config = dict(
    input='log_mel',
    layer_scale_init=0.1,
    grad_clip=1.0,
    ema_decay=0.99,
    weight_decay=0.09,
)
Rows from block 3 of a small self-supervised audio encoder (BEST-RQ), named by matrix and row number. Rows with one number within an expert belong to one neuron, the router's apart. Each number is 128 + 24 x the weight over its row's rms, rounded and kept within 0 to 255. All counts start at 0. Numbers have three digits each.
Before each expert's rows are labels from the 100 clips, of 14848, where the router gives the expert most weight on average: "lies over" is the class under the peak. Only what is clearly more common there than usual is listed. The data: tunes sung on syllables by a formant synthesiser. In brackets: how many of the 100, against the usual share in percent.
# router: router (model.blocks.3.mlp.router.weight, 8x192, trained with AdamW), inputs 0-191
# up: expert up (model.blocks.3.mlp.up, 8x96x192), inputs 0-191
# down: expert down (model.blocks.3.mlp.down, 8x192x96, transposed), outputs 0-191

# expert 4
lies over: /o/ (85 vs 11.2)
router.4:099163157111133152140123114132169115116192132140108189103178147129081100124128150173122135137136147153147116185121139136149130164136117119168138091095133152113100130142145142134117167118101141125091114060136126135138094137115122150157132153126114099112109100096123139143124097138089150146119163148116104093188151127136129144101128140114139128148138126100148127117128136171091108154129179126119116099113087107135141131129140137114143150104135100143089126137135147117152099107180173094098154145126092156123097143098051156128151111106121116136113131170110139104116122094133129110
up.15:107105114118138152144163132131150133127143129113145172154103124079113138096166144138103132123163155114129105105173127093161144139098136103131134102124160173132145140135122194098122129127190127090076141196138138101105112164105127128137119108081099116135121114153112110125202134113119135119137126128134124123116117086129107102107099143140145110120128088130118184114114127169083118163162135118160145137145134143105116109111111121143128108088143099136143127134116154117074139121129122120131165135183159182087130088111125177111135139117118139126133134127132119089131149089159110161
down.15:130082169140107149161121144089119126138085150081157115141121098144102125121151120151140146129178123082147138184111120120146117160110145139126102109132135145123140079163152115093063128125121157129125120149177132156103129105183114123122087099116104116165128123099095166098125142132123092143134175111091154139124117138128131149119127138146113139131104123108090072100108127112130139101119161127112174108140098111117142117153157119154188145132099129127118109148163125147149137154138138150136150128136134134150138131147043118157096123121101165146148132146147130131152088121076127096
up.16:111123109133170154128139142187086143108150155139117138149141121134130126125121110146112143116136143117119117113127131098132105140161123163120111130158115220123124137096137140125100100123125188106117147121120108139108115130133064095174108145158133120102143117141099139147157114114114110100126126145191137072093103118059118133134097059112169127154140136170084109108154120131103127101121154114148109160151118163114125137162111126158141146112172109064140136143152146120095124126124116106138110117122110108102136153142134147147125145126141103140147119117112090153117186161151146127
down.16:147142135120122108070089114126094121162138139115114073127109157106146146130157137076140139109147104099132156120128135152102138072099142118104135187158166150131136163120166130099095124095145088121144121109107122120121153148130095132125157149133123129152130102162120123140142173134120113087120167100175165138115113136136121140190104151080200141171108119142073167061138144134150130133123087135139125107125125116116113125134130126149106158142128118122149138132093105158149098115140138177126117123111131160152097109112149124125094118159122147103103109105145130165107150118161119118
up.17:116126159118160130119108119092127111088094105152108148126113126150120121148147162163157130159123132130122126184095127109117137113074162105150162093134136125099106149127136097157145098102145143120118126147158148126100181117080099107145108118115190136106102116168118145154145145124119104124126177120149115092086154135150141118133162104135124160128047134111148138129094100140134117118106128152118138136099121145156117123148154147136140204132117101145140113140123141102072149071125106092115142107107115145108180140120139118135106110109149141126124145103088110142193118149152145146
down.17:148088111101141160099171147169136138129141146072102158147131140123083108109095117134122146134103105158108159118138111105133101138168135139146155103111157125157144103122150121095109168097146148099170150111084130122133119139102127164106117097144127127130140138122124110102124093128103135132127119121141125137143101080149085144149144109139135130124153149149149137094135124162140117134117182109107127086120080167138140095109134147180089130130100158153134105125119175120087126114135109122154158105144144124074208177107127113149110120131088111138137107112144094121062136135162099126
up.18:134159185111123118140180121120141168118150114111163156130126109126144128139142157160138131128116136088162118104112079125134158176106124164157131106116160182111105105105104127065093145149187113138100133145149075144098143113104121117099110101109129113142115113146130149124092127110132123195143133086130108113090145144139179106117136122126141124118115147127129081176166116100128122119137138125156096086106150113112118098127139105148120119124109111164168138115117129153131140120172142128100118122167142141110108130138166131164122110118108174155107138125173096151139148093105103081
down.18:093104126116111100124136153119126192100105161150166171125126123130155132108179139111109151134136110123166086128135128128093117128127106107096167082117122172113157142126124075157134170114138086117166132118151116112116117128093121121135125116130090139163120150142115131114146149113137103125115122197157098102164145131095153087158113147123142125150153131133151128139076123117138107120105127117123129091123101100130136124165149127092122140112119090109130134096097158169180134172136130110160091129132152063117124120139080133127116130163153139152097171160088136169154153143133147134
up.19:101150186120141123130149136088156150132073115126089162130125153115070110124185136166164115130163135140137147075117151162113117107101135118165196139115172133160156163109133116085100129138115162130121106132111140079138135124129110112137145129116141083127190137100127117120120155135182116146148099158101131130127111132119113074135154051138140134150116140121116151113122103110077130102116129155139118118081121092129120140130118129105147137119164114136132132173168144151156144150131141148122120132070118130120112143115123141096108110122099127121133107121108127132150083108112144152
down.19:116140121146105132170115172151105121129157134109155121118105187111138139165098111101155110113127129111156130052145155135119129081102102115176132093118120097120119145115086148161098124142092150116149092121096129175119096112116122137148137107120076151100135175139112127112139124168160149113078109147146118108194082128083160106135137112123119144146138131097153104090165075147092144138134129108160124127144173119152126127094119105122124122170115102120111123130137113121126138169172159124114126125144132141157122131117127106125149119134134154161146172127154149152118152146107175143
up.20:106162138121141129170122167130117155102136151103151161137092092059123114115128105113111148155171114126147162115088154080108140122111112169129126105149141113121106141158149089127094098100156098150118136141146145086127121115144103155079134124157090122181159158152117122132144129139157167160164113132144137131169114160088140091128151120129115123120117138109142098179090106136128148103133110126154111108147137124135149132107122163159116111127083128148114088099175133152156138146092119122109169101131141134102110149139147102109098079069132123115151094108158137157166128118134103127
down.20:095147085170133164113153102099114132098102120093104133101114088095142099130150140093173147173128107102113161142116103137084159119114141101154150087109127131090140133206121085137126093143123115076130097172151119170142124138172130169159126135134107098138114086146114109136103111104120099163119143143169158150139132153108105150137122106105124142137169121108097123130131112118145122159133110133130126126173114111125147096111098162133191110106143150150114146167134136136135111122113105096124147109109132129108163091143119125158176145153133134152169081113128132129135115154127107151
up.21:087154112147157152128113105132121118095133103121127125133182131124108110133129122087154161131120148147092120141198122169107135135162141149121117102166124127159141144173193094142116129140118119100156107108097132133092148152129109152140106151123108113115105155117101101123127161153111142168125127124094153138105115146113153133111118121111084125161137138156143098097139158092142171131117144128104123095088127136158122106172121120122105137133085176162097136107150138163123131115069142131151109122019122080151125150124136142124130172127133085137134110128133126113108132162123125122
down.21:108114138124138123135084137132144105136142098151114086120124111127099145119171105156134110117123085180112107144107097135116136129157110147146167151123110125104127087105057122148126111130119119134142121125155144131172143094122120137140144132125127133121168137104105125165133164122141129207068129150129159088115102119103111184115154121116120153149124154131049125137149144142145156118161177150128111168165106129122124124179142149126141145135080150137125131126121083101082140111121141126103123118093146139111116131119107126111119128114113136148164113102129117149118127183107075066
up.22:136146117135117099131144151101111106112120134154095103162148124123072133151150107113115160108152158117130147125126192121097092103096151094159152178135137150154152092114137140124128139103100101159138173097132154143109122160128129123135108178102120136135123155152112120080115088103107068121133137129112126146083110158109118120092157120133118111132114133114150178134122125108136110094161087135123132152142069101106156174115119144121120162151125146103122129106132142138108173100209147134161121118153167126149087159125136137129124153084120153118109097118149119152102091127141127159
down.22:106147134134146128140107108131093123163107108097077113128166125134100124140088209146119152119119100129090123088150185135124129161131170120095118152165118144137135157120092159125149099084109115151141126139133139128120123131120143088144129101119144157082127117099135135105134138171134157162176155105114120161087124104150137157151109117095158108143159127136113168088113134120131135129119103121122160148095154162141121136120107115158093068162142123133154130117152119091093089107126112110108114146122123055091139114141189116161130132111133108123175132117150122119110137131129164138

# expert 2
lies over: /ʃ/ (30 vs 1.9)
router.2:155080134121109100129129148110116090201098101162174102128110090105138105152172157063088124139106114121116133123135123156117114142143100120156112140135119106157099119094102100109162104185093117137132166121112120144120114069109123121129102130142122122167105137099108146140090154120125160100102127133141139199123129112113136126128084114135118120122116115168121149130115117125147154113112089142124139144146155123139106107120110158126170112128109084175157164134156106131159153150121099163137122086139165084133134115127140121127157103113099131148109091156106113153165124139102087103
up.12:114118142115091151137136187139184180143132178167159125124136151147154132130100128127123144153126114139148115101152104104135149086070067132097130145143125135143129142135113136136168175126091143141153171108095170117114121117119123106136142151092145112172122081130156104142125138155104123138102143136124151131115154113142138110105136123144129112093126104123122114147081116108142102090109138105139135119138109139114091147161062111065136117156119126118095101121097146114141150140089135115123124143140133093124162147153119138125133147111087167158125140152162070133083174109136121166
down.12:129108119130138158164123135127125090152125118096136135084163135136085098123103138124143101134101139084137119146139187114089153154139107092122057162128155161113168183137115126132145133168129122179106116110085121114121162134151128128136112114149136147158086134130158152092109115112129134106133147111127138127132114148136141142138158168094070099141125138130098121097134125147125147130116152113130140121131172136171138128085159101136163166108094163126115114118123129162098151130165133055138140122092089120116127092088143118131148120119109152185116101110117136129139141177157123091
up.13:117135118127088164143127109173140121165109133133107129199151124152151192141105126139135142114131082149118104106141126130091135141127123136126156109147152117095147116115118130126121160152128117116116186138090116130129146116168129131115123153127125104146109123130075149121158158125141094115112099130114135125097119149114137108132123133138119121143154134105142119133174100116128105142112143119155103060106151165114111123146151122168165146114107137152100121132158127102108138056108166111137106140115137109110137066099101190109154122176137104133114155084186109143142071095096151153
down.13:112172136088104166108155132187133161119140111180149154173082102123117139113146076150132117086118121150091109134175116108114130104157109186123127125147070133092115117179140084137111106125139119131101172138132124125130110159105159163088124200153082120154118140164096094097139154141153082118115132143151155166122098118104142094114132119145133118108111079098086134147139122162147120132124133130113152094126168143134123126098118155145115108096165136105128132101151125122120136098093140128125125139117150129134120161136127144137143138128125117130147143145108125110108110113184134123
up.14:109135085135153198120152136128074144121095096095127112139178126129123115069134096141126092116123136121098133123144142121156133120145108146076149120131140109107158157148123132131146190125110107168133154095145129123150169145126114137164128120149128113094126132153159107138118153129104132126174136114083096128098112113153105071127168124117145133086154049117133123110133146088156148108122110124161133134141105144117121150117133141149137154145115158125171110123132163134115109137085106110111144079131108136142156110155132138137112154113046125145128109169122142177151138116128100131
down.14:144110129114185113109114126145115099166127143134145156125133123121104117175087153161165106095144158138142149138069120131108134103093076128117125123069105124084126131123111121163126073111142127150109119145140126153135117116150128127090113090110137131108106116061184132138134102175143114091124138112124174169160109101110152104134130145124076131117130125089126117154128100144100117098132101131146145101150156144164108124176130105115092127155134142106156136113106116124157146152155126163130114109137101150141139077130160094139125142155138144174151080115161102132091160127154131132
up.15:160140099143156153113135128137153135163087146143168098138175103088128134094118120100155162082113111124117141115156141133081095095151185152129146152155128146147075140109130121144132156133148123118142138161142146122097169172141162137097160139088173193153125137133130136121174101115090135126079106123136131101127096124130118114120144126166117141123117156111113096143129146142128082154078145115099088113132109157096144134125090132139090148149149130160110134128141162112147096115137151111129120090146123139127103129138153095120127151105105143131143088105120103175083080137123097128
down.15:109134131112116158117049176119100144130141124173150095143135107165123158161114095144115129102128084119153148081126151138111145131148152170125082132064122162157127118143117132172149148130142133108117150124153105120116147069093138127141115094077113135135140145157110143156122097160088147123103147129142116115124127114112099156164133113135134147135126123130150148143135122094141110139103128086121112160146122137146103121135102126087143177134151128108108118141135110157185158103167132151152096166120099136166113138138162112140105114136122130089125162107091151124168096159100074124
up.16:120098130177142130127119107124149114111140092160124132124107143162157172153114144125135142135137086110101111123122091174120116147120115127160108168133154098149103134099112176101114168095131129106117132133097160103095175150132142150137142135135162140125132109110083083171151127122088174160115110143116127139154113127141073144156130131088136113135119137170139151120131127129060134110130165125121132119114143104098138151175126114125133123116126114091124108147162159131141110127122104102119112192143076106104149117109124125076141098111129191179109114127119133128125142138134098198
down.16:114171144136147154125146099122103146159128130113125115145140118147146154124143146126124084162104140157113143120137130095120126131135129103145086196130108107150127108101130146117127130071106135151093123140157142181156108061100134114105140183124142129157118066139112172121158118161110091144119127172137105183128133128156139170136146135135147151132158128141156093129118147133131111092124169117099128128121148081146103100128113100100182101139134140095150154170152189100133147070169111137115101146170107107118121123134130124116110122126154115109124103129095109120121164131127092113
up.17:132148110183128106112109116116140105128138112146121093175169141098105112090164108134153086144119173117109161140123135130082137152102133175103156123140126142136146106140122136110128141108097152131110159066108123127131092123125152136149128133148106126166119138132144095124142111141141160124148126165103131122119178124145136133081108142141147104076144180112148099126100073114135176128102130160116130157139123125119135137139083091115109151096098159147146171094120074148136134097069122153208093145140132099149098121160126141119147129120114110104116112172128140124140130143104147121
down.17:086117136121154122164118102136100090125154139134144114100093172117112140093152157097124116141177157113096086144146142139147111119172104128154097161169131117128142135137115137127157108177166100118113121114139119115148160124134115124163135134177149117130114126091099110103135125127130137127145123095141136150139162152090137161172109125141077107112124164139105106122109112154108142183183135122111115115153127125090119157126185105124152140136123115090130095115084135134072119097118158140172163139145128106082138118124097168112151151093104139093120111149090171126132140095097148154
up.18:136113148104117135134106112140160125191149132080106138184117103124128152104116119124122110129098110114180103133173185143122160145127112106161133162070108150132120114124124133136133156131124111144100099145110148101113114119166132153176157126094098147109121101111133103109137151144144108132075064138107143167124118149156150125125148140123134117119126114107161120126131113079124100129176134142149121098120109123097079136122116112130087130116150170123171180149113148111121145100178135135100137111140136085094134124126109165087090143147176114125125154143150122089159103131114145168
down.18:140147131119149123127129107174089146076121131136105114114180080128165119139157118176181139130130131132148134117099137160110080122114145133092081121137150134160117144170115122145121108108139133124124136135134152129120098213114104133107128143143109105109091192097091159109160165125155115143154122141124108077151137116174162087143153139151123135095154102111129126063114137172083116153131122108116107116102140123126150107136132137098146135138126122149073143131130130132119157117147129082129139153131078096139109122134122107128148132125107117110133144148138144131106081113116180094
up.19:128108100185104103137109168116103130138122135122162137088105104131087129153143149103073159148106130125089119137136110139126139150103156157150103124109172135143070130151102214087097153129158119127159215117101110118092112138121113145139094163121176095116149152145115114159121158087122133172133093136132135134126125135119162096106122114150141144121092148127120114126101155094108133115084122125118119122144131095150127100143116118119108054151132146164176145144139139113128129126145143130157137141135137108129112111116142162131152146094110108155133109139118138159141128120089096125
down.19:142124126116110130101128128161124115132115108150133116163117129119112158137132093146093109171149154092136107174141133139059142149112141151112104123134095144142113120094133124137162150125100199156107149111153170083095150124112128102106113153131129106117125099134155113126123133142177100129157110116143092125091157163112068158131150125107136127156079142108160150152153146131101162138166123102141110147178138098137147115138130125146106090164112120112123120109185089151145135138108117149130133075092175107092123117112168118137121122102159123103126117089128172127100160161113110151

# expert 5
lies over: /ɑ/ (80 vs 11.8)
router.5:182112169163121167131131119133137139130156153124117108105108168117151107093170121152142119153134137132132115148097139151167143168141118116102143094090108143157143093137114167176127124132120117114112125122124147129125098116081129110118083119133125098137142127192164136136141144126144149151103127151083141093113086139128118134106090189119114139129134119179090126130140117105126101173110104090115104137146100154114127174105115118104135105133202155132097093118094160113112138153153120160173126127133109117124183127148141105099099121172143129139160157088117102122117096124155137115
up.7:115097172108096142102130094117140161115125147113130157114116124132146174151185156146081159078141136119131122127121125138131152099110117088109141113110149127152121130127137163135153149160123138116117123128101100151148120165134184135136124122128131136116064112134133082162143116159120133114128091165131142059157138132137154088145122169149136091144135103099155090124136168106129180163157137117146108113126143099073161106145168140143144110149112110103115130125131126111113137114154142126200125168116120102113120078109114067101123115140158142116115170164126128110140113143112111115
down.7:149137105112122151129151115099113128206086172107099065132154107117122115143120121168136115091141133131143080111129144143112154120166132143113163147158093156133120146111138123121156127167145141120124057110113145086109099124141106124114138131111160127132105128138150138124118180120169102120119120104156120186097136103156119135130135180129132111131173167144150121101129150111118099126139094151141106113129130119130123160121148078112078127155129173150183102098136125146128136174122095139118120095168170143118129106098118105161131101118145132101151159119080115148125117133169133129
up.8:158137135138142173096139155154127110137158114149131095129159176126153122161137151139131074141116179119147108119108107109087118113146139172121100138131117101110111144123110118117124135132129132135131139117133114137117125148113133136119160104156143134129147128113133085159145089121101095134138086134144140107112115103159095156118086138146149142111105152138123098105073126121115157109176154127104133150173131153094134176210123112119146118150157099118107143082099132130076167127173117113105130150112081076119091172175116081160114153154117135141107138105109147109146160108103132122
down.8:135168148113109134111081145113170138144126138113141134103126109114086148133139140091120154138122158130136130118079091122074149102112136147128129109094091163123103121138102125097099118119135143128129133146084105113076145148126144145110110040098138204149130118136095132112143138120113145179130180092139143118145130094151111165141139145128137124139068130126139128181142159144143092132095114168142121137079130181130117118091128140137084133131137135126137103148134098142130138118144113125072145147111124145127118114127163099163132079157131157113123124123142135168136092102114162137
up.9:127167114138110148100100135148123089144109118129164142114160156122158157135110173154154134089102152121091142034115141134123096121142080184112128127039107120145111147111124090140132103132109112112132148111130115114143126140103136130156126116080139164116107128107150159136169106134132129112121160170070118105114144103104181111112117122113163149149129115131122125080132166127151120130131132137117112140146153108137096129170114104123096127133101135099186109143107174187111160130178112147130140128166117150099124096138133119123116142130131108116147127144116116144136113122161131119
down.9:158126134135127108123159100123123147132137128142126180125120108150117129128169097160095126140125143097137125137112094114065165120157130125114141083127130130125140126073171172098090148142076185128132181124117123145153124147139095144112164120168155132163129077115130149121094126138123110086116123102137154130157140136170112114107145106170125127119115084122102133138123151127158183138120097084138095119125115123117136128146138143101091092146115181121093137105145102140104101121125157119175145148117130138147147127118063121126134091095153167094169139156123115139076130125131117106
up.10:153142133154115126078130124151120083117157153115131107133154112131134129109157104131107127123112124110110121113105135135190154124127126220126141122127123174112119093111125102121045112125153108113139138108121160117104128155143123134110120136097105169152107127161113097120086133084120157121148167141106093154117131166081100095128115133141116105154106092221110149156132148116115138141127130115101121130143129158119109155118145100139110137172137153131140114139120150158158120128119121110111124159146105137171193106137173123092104137160108181130151103112122123120122122131104112127
down.10:131169063109176128109104131143093122135150122130116105139105101131113128159127137075135144139120152101081162123158123118159164168144132164099174146107110110134131091137111161128132091143089108078129071129106127167135121110098140119124115153145144143178117130134119172139161087130126139108117138172102149112126133142115104144138125160137129097090195117147118094123095138078118141131136109152101086108130147153124128139127084144112156156145130126108120123131111123144164129110116115078137115121124116119133141154180140101154128144114147113154146179128107158162109179125167154138
up.11:111152098121132110099070141139117090176128071128087143125123140164132120129102163115158140125118084076134123108130107152112132138086114145140131147140115100123149169105148146110123132117135104119176143166119162124156116118084137132147164148150164136185119107138115157109149116113114147186131131165114103148128124105143133117149133133175128179109152179135137105084119142109093155094159160128131146154153134115122124125125117131127158136144121162086131157122115076142137127107157122100179093093140119126099132123120127137161108109145096136122094084102098094104101106116084146132
down.11:130120138095128136090125103129144137143122153133138122129127120125113164088137108117109128132130127134117102112087159151090092110145123105162086080099102151146133158173109113119158159146126148130134136146098146146116168134086133095126104132082133087074143145136161118138147104128116145128187103122101140054149140125144115099145085145109111112137146114112146135153170079163155116147151110190111107100146131141083144172098108112138121155123167115107104115127143197157140144139176133135116147134117122149131126129143093116134096131122133112150150133172164083109141101157106107126
up.12:159136130106129130094104130119137119133166132118134156143104133107136130078126130127115117128056158113161113125155088120146135116139128113114117151130157147136114142112122127118072122153142130140084129125117153129113153143134134141121157134139139108129121152113102113150145128080121091160126062109104130137207129158152106117118135207149125156050135132141129125180146123135099128131162151126125124092122149162132124116145105112128136105139122151107123113133098118153193125123157092158108136149146082136108091118122094094078122146140117162133167148129134109166123158142065123152
down.12:140148139111140147104125109150142124126171109134110180139122123149119150116151150124175163163056162137130103067053153176124118135119164140126139114055128169170153117123156111158139131095104100124130122126170107096132146115122098117131125134131119115129111104092114126126156093115083151136137129087114111132168136146105120116122140061151103119143078132129150168133099148121171146092123124139114124115112135156110121105135129110127120118102098119158127146125104136164138109121159080126109134100136137102139121143105103116140094187106157158148144135134132130094168116141136116108
up.13:105146117162104087144139113119144131083148131144145141125113145144094128063151109107117149154126126124120061114122158139145134168168121112148168074118135141132091129123158098117122135089153123148086144076093137136135147120083108156163123155120107188133141141144145106118095118111160120112154095153106105118175112117144089139124156138166129143137128135135137114117130161107150128094140107126105147111119176116117122156147138161103099171119172119118092116126130152143098141171126140118127123127168159143115151159103093118182087164080105130133120102099127076128132131145141134143
down.13:166140133138121126150118132149074147142182055140116092117104141098092129133128153185115155122123119151187122163105128090119133113076127153146117129126101144143149141173126151093112147154126129164150154119109106090164141149135119115088138142127149095095138107133116139128173130125143118110074122104147122096125127125131110112135163116138125118096160141144104148162116132101136133126089101150125064102125098142092109138139152131165171113126105122142167156156109101116081153124143106091097182132128106160126126126125180155125140140114103109142163083138131123137146113107096128122
up.14:120124164118149164124111128155094138130122119147202138152131063108104129128105112140158104087128151118139154164121135157110177080121156123106123153117113172128108134148145114101177105157153132101175086094117180110125121127123093093155127128109114142116118115126097135146114127159126129117170115136153137115140139150132162086112125171103157161137133146129152090126118127143113113151171127084100110151135116091143105115131099114146113107120130157140158129113150134124093110126090170136165144166145147136098125143096102124097123094106120140100125117142080175131186081122108118116
down.14:158135136145135168138101116119113120102094145151135136132136141143168130102118110151115110139137093117162049126125133098149133123120118095133152095122158134163110107149163092157152110131127109104137147134134126126128071131129135129137107106178162134116094114142163164106144108140168107103140145110124134142126151120142115143146144141132077101135175125147173103172118098124117142148107110183111134088105118129101133124157075151121118123103110074145108162144135084100101129130132140102131138154101148071143155123123132131127134077125146137043142160142151141132092171157098136139

# expert 7
lies over: /e/ (40 vs 11.3); /i/ (33 vs 12)
router.7:132135136139185138131123162109129141102142141117121111137116123140148174094130117156156084129114131138135095128141138107100130108153119108095100131168111125125119117105136119104113095097172163150116128197136105135171113118176130118169150095144130132098149089117096142119098166139130097126097134117139131122115083151154103154144088122114164109134124130127173116146150130098112157084161138145115069168114180120110113164108108157110133126102159118143103096123157133144136123133111142090131086111149129133100149123130146087099070136131140167133124125165158110101127188177100127117
up.7:146139134125161119118154174159124109115176116187125138102114118168077155153124135125164114085092117136159136152141111125089140102154121139131131129128141148137115125149150137102155119109129184146126132123140138103118106158091124135100143147165128135104153171150086116146093097124159114121136125162157117112128110129108187097134128132135124106125099154114129091150151102023098123144165117113109128152118139119130098115120138149126117130118126103148166088155159077112123133112153144099097133132142129112154133113121101158067138106111124183143115160106159148111145119124105109088
down.7:137142090098122129120154140131127136130112127141118142135139144136098150123127129104096134107081162134172088140101071123155104174106103139146130145151088133140120119192190082143091112141148132152097147111127113163114112120115055161120153152086134102134113164105145155152152125109146097136133135084122125147146119148113145180122110137065108145167112137105155124120087126112110087110129139138134175170150118130126115099109131160155129128165147105123118097107131127139129159175131097135130154133071123132102141111118101144136124160120160125122140130149102103125152142126175159164
up.8:124160117135135110140143138127139152129106156118129158120118132097163161106112106104166134105102108180134169144108145094141111153132127154118110173137162083133102159132093127141118181106132148137162122124126142096116141121102130150140139138122154116173132137181116127110109112100138104102100175096100181111130101133109128129136081109133168172106135185122108116109127144129139140152110099128147107135093103105124091139175108121134114099108142061118128137120132152112135105162129124166124130139101089106131097139139153125181109159109101147077146132150062145093101146130147139171
down.8:090114115160080121157121119084119164126165179130182133181132121152143121129117153112123155136131215101167142126110120130100088111127118133134109152124057144160130147064136137137170133149129133141114154119123148167123089154090127098129160129100129154074123139098115153110123110131143146156133171117079134115113117092147113096177110141122129142128146125122109131119173136146148130150110117101124129129148120094122123054116154131097140108152127153117137096101129122100130162134128154107131141160118159125142094110113140145101188160142117138115138138140128127112129145134119101140
up.9:122162171144090131134155123115130133109128129138109141141112133140114106100128133126123185121142128133141126094171125146099110111127146120079125135130125141143126130151111113106127121090108126158111157085158106151181119146136171115122104153130156115144095128112147157105165163132143144135123097132117102127141119123131165122101122115149101153152098116196138100121139163130142126154094156121130144089117044115081131111126143114102093187118132137101098148168175135117148105122092132166155128117148106145141138135119104120117116185116118124127107136054051121144141141095123149154
down.9:123116163152169149145093143117141113180122114153164155091105081054146126141126102114081107146123108165087086145084141126125142152119116123158119150134136123107113125162140099123164155153131082137110121137142150121124145140182136135146137103114126139085107167167117105120127125127132104130143088099164131144161107119115138128113059134144140122160152130129135106113084147120088087110156131174170117088132137133111111126163140168144116109117111115146130125162157101176144169116126161083133156116145098146115143097136114127111115132146091095075146119126155136138118133113135134137
up.10:139153144092175155146107153158116118155153139151140140172079132143183153141137141144077114151126102132108106177142107084163138105118128110108127120152147148094117139094131138162108160129110126085128121131082137144114118136189170143133120145133134119140123114123087088108095144095098122107101107127175133148100144129130116118120132164107169097119131131115136140155143120111113145105119154113106117131140167149096116113124126122144140108138122113126136174109163118086062123135121185105144079140154151148130163113110146116068104126136143118151161130155083146144111117101069132141
down.10:106106153085118132113177110154173119136085122150153136117110138109107134147090127122105122147137152112106128125135105113132075146131158120174099160127104163148134145139130151126145144133127107121124084130122114181117095136112133143118139167143112129144129173089087138120147136164080168140099139164148107119173160115149129115119087149070138144138139122171102091126092079196124125102127114125115140158154131129160125119111107125154149147060101123107118074107090152126081143089152116126116125111101141122107114135162146145126155151112141112125133159156154157134124159095124138120
up.11:102141065152082117119137162165157127126109149108111138147129132127139073153121103108139144107144189160152104157109131109106113151108121156135138137166141149165153153137115157115129145118124154105100125150146088105129110152097210115140100122133131132115106103137094121124133115148140131118123186141127102142153087157093132122101148121155197089116148133091123118069141148095146139091195135138096111157127141073125137158141116118124107122138122143124134138106143140119106122132108179108112184127092106126107159124145121134105082107126124125097144127106111132123141158132114130113
down.11:089143105139066139152131059133152106148115140142129162098149146146129120148165131170146145122121129127136123117126127107157148162130141114092129130134127100130125103120138110136111137136123139120115118153165121144146117120119134120133069166130138088098149140083079115158132121131120103132158110153146090159161085113109155116131154119120127164118121114142156155129070100132062135130139124124139139120141091133161142092114102120142155130132119172093124108117149117161132099121145085129134099116102138097139094165124129156136172136183179126066100121103082178147114164152155145144
up.12:143143106121116094152121166125122058124157148114163133147111142116128111124166150119109103129124074154126102142121154131141102091144144114175130140138122114151115132123135153117106118146114115170176109178080145131115115123133151078109123101132116100141113169103134131105143131108140123111126087103157134144143177186100130101129126133155130120160134164123130128148122132100124146113137123166121075140104161125149067149125114104120103110120096110162126140153147158205136137151134112097078126098108168128106129118099127131171109115137122165113121082152095123107141139175085139153
down.12:167121108175132109110120127138145165089177143155109106132139099114151116115114110083108081097148142145104144106113148145126166134132121125112137134180116113126136132121116071123063117098088148150147120126180122158153129139153122137103122145165157108109163138148119136176108127153134110112122123112111152109063106135139162158115107181156143103096113084082128109150139170132135129140145154136134147109127151149128118141135089125126110127152178100105092121134132102128128097123140160159141130121075117126112112133175147144084112109145100135083147152126143080141135125132128178147
up.13:111129115128106123091152143100115111168110112137141118160129113154098085137143153185133128118096124072126130155096125108124148175138135088126125166104147143110152141128162090114132128155142107125122147123076078136125128108156138155093117115149119138142132091109154142102105119109143166135118178128145122118159139122106094143128156146160083153181125132151135115125143087136125134116135172087137129140119138117107146153122107106141122176111134133120131106127097140074083106170062114115132132095132123129101183131182110108138177118105134093099162128146150144145134178108134160148
down.13:134158126133148156166161097121137113095111126106139138141072128116134139091116138119132152096150142128123120071104143121140044154099154176097098093090200167135121110108140118158131090110094114151140156123123143108112175132149142128118171123164100183120146102125176112105145126136114116108123131111129123166133132072119151122106152170165180109154109130141104183106170114105137156116133104089122145141153133110145140138127100145108133110146083121120116124115107179154092124141121122118129114123123126135135116114129109153134172126146122143137125127120087127135148134086101133123
up.14:152140104118138158131133106119143165142122133148142121152153119073123126161120175132149145084164105104130104143169109119154127146141134142128125145133182111126120113129119126124099162135188110170113105106104130100116129120154148119150100106124135122116147119137143132110107162126120137111116128123160128127144115143113105125142137123139225093130147127120107107177086184095139117141100140152148136142131088134122089158146110125154121157090160092110129124111097111118110128125145094081118114123066114149114140103172083126152132145110150138146100108046137157150175102099119129109
down.14:161179126152138109124134133117093146153176126101128115107145146106148168133121136130135121109179101069149126188135119116139173083099134129109151119126126118107119138176125117123105155143124083158089123135153084147155095157145150107131128112124128072149143127075133181113122145104116131127106130168129155146132113164133127159133147132116126153123138113138147146093092133159100140124119121127111130163155132143118109145146097140153148140091109116128095135131120119144082121146103128105107146117149145144165126101116110137085130106129209138143159172072108139120095119133111078081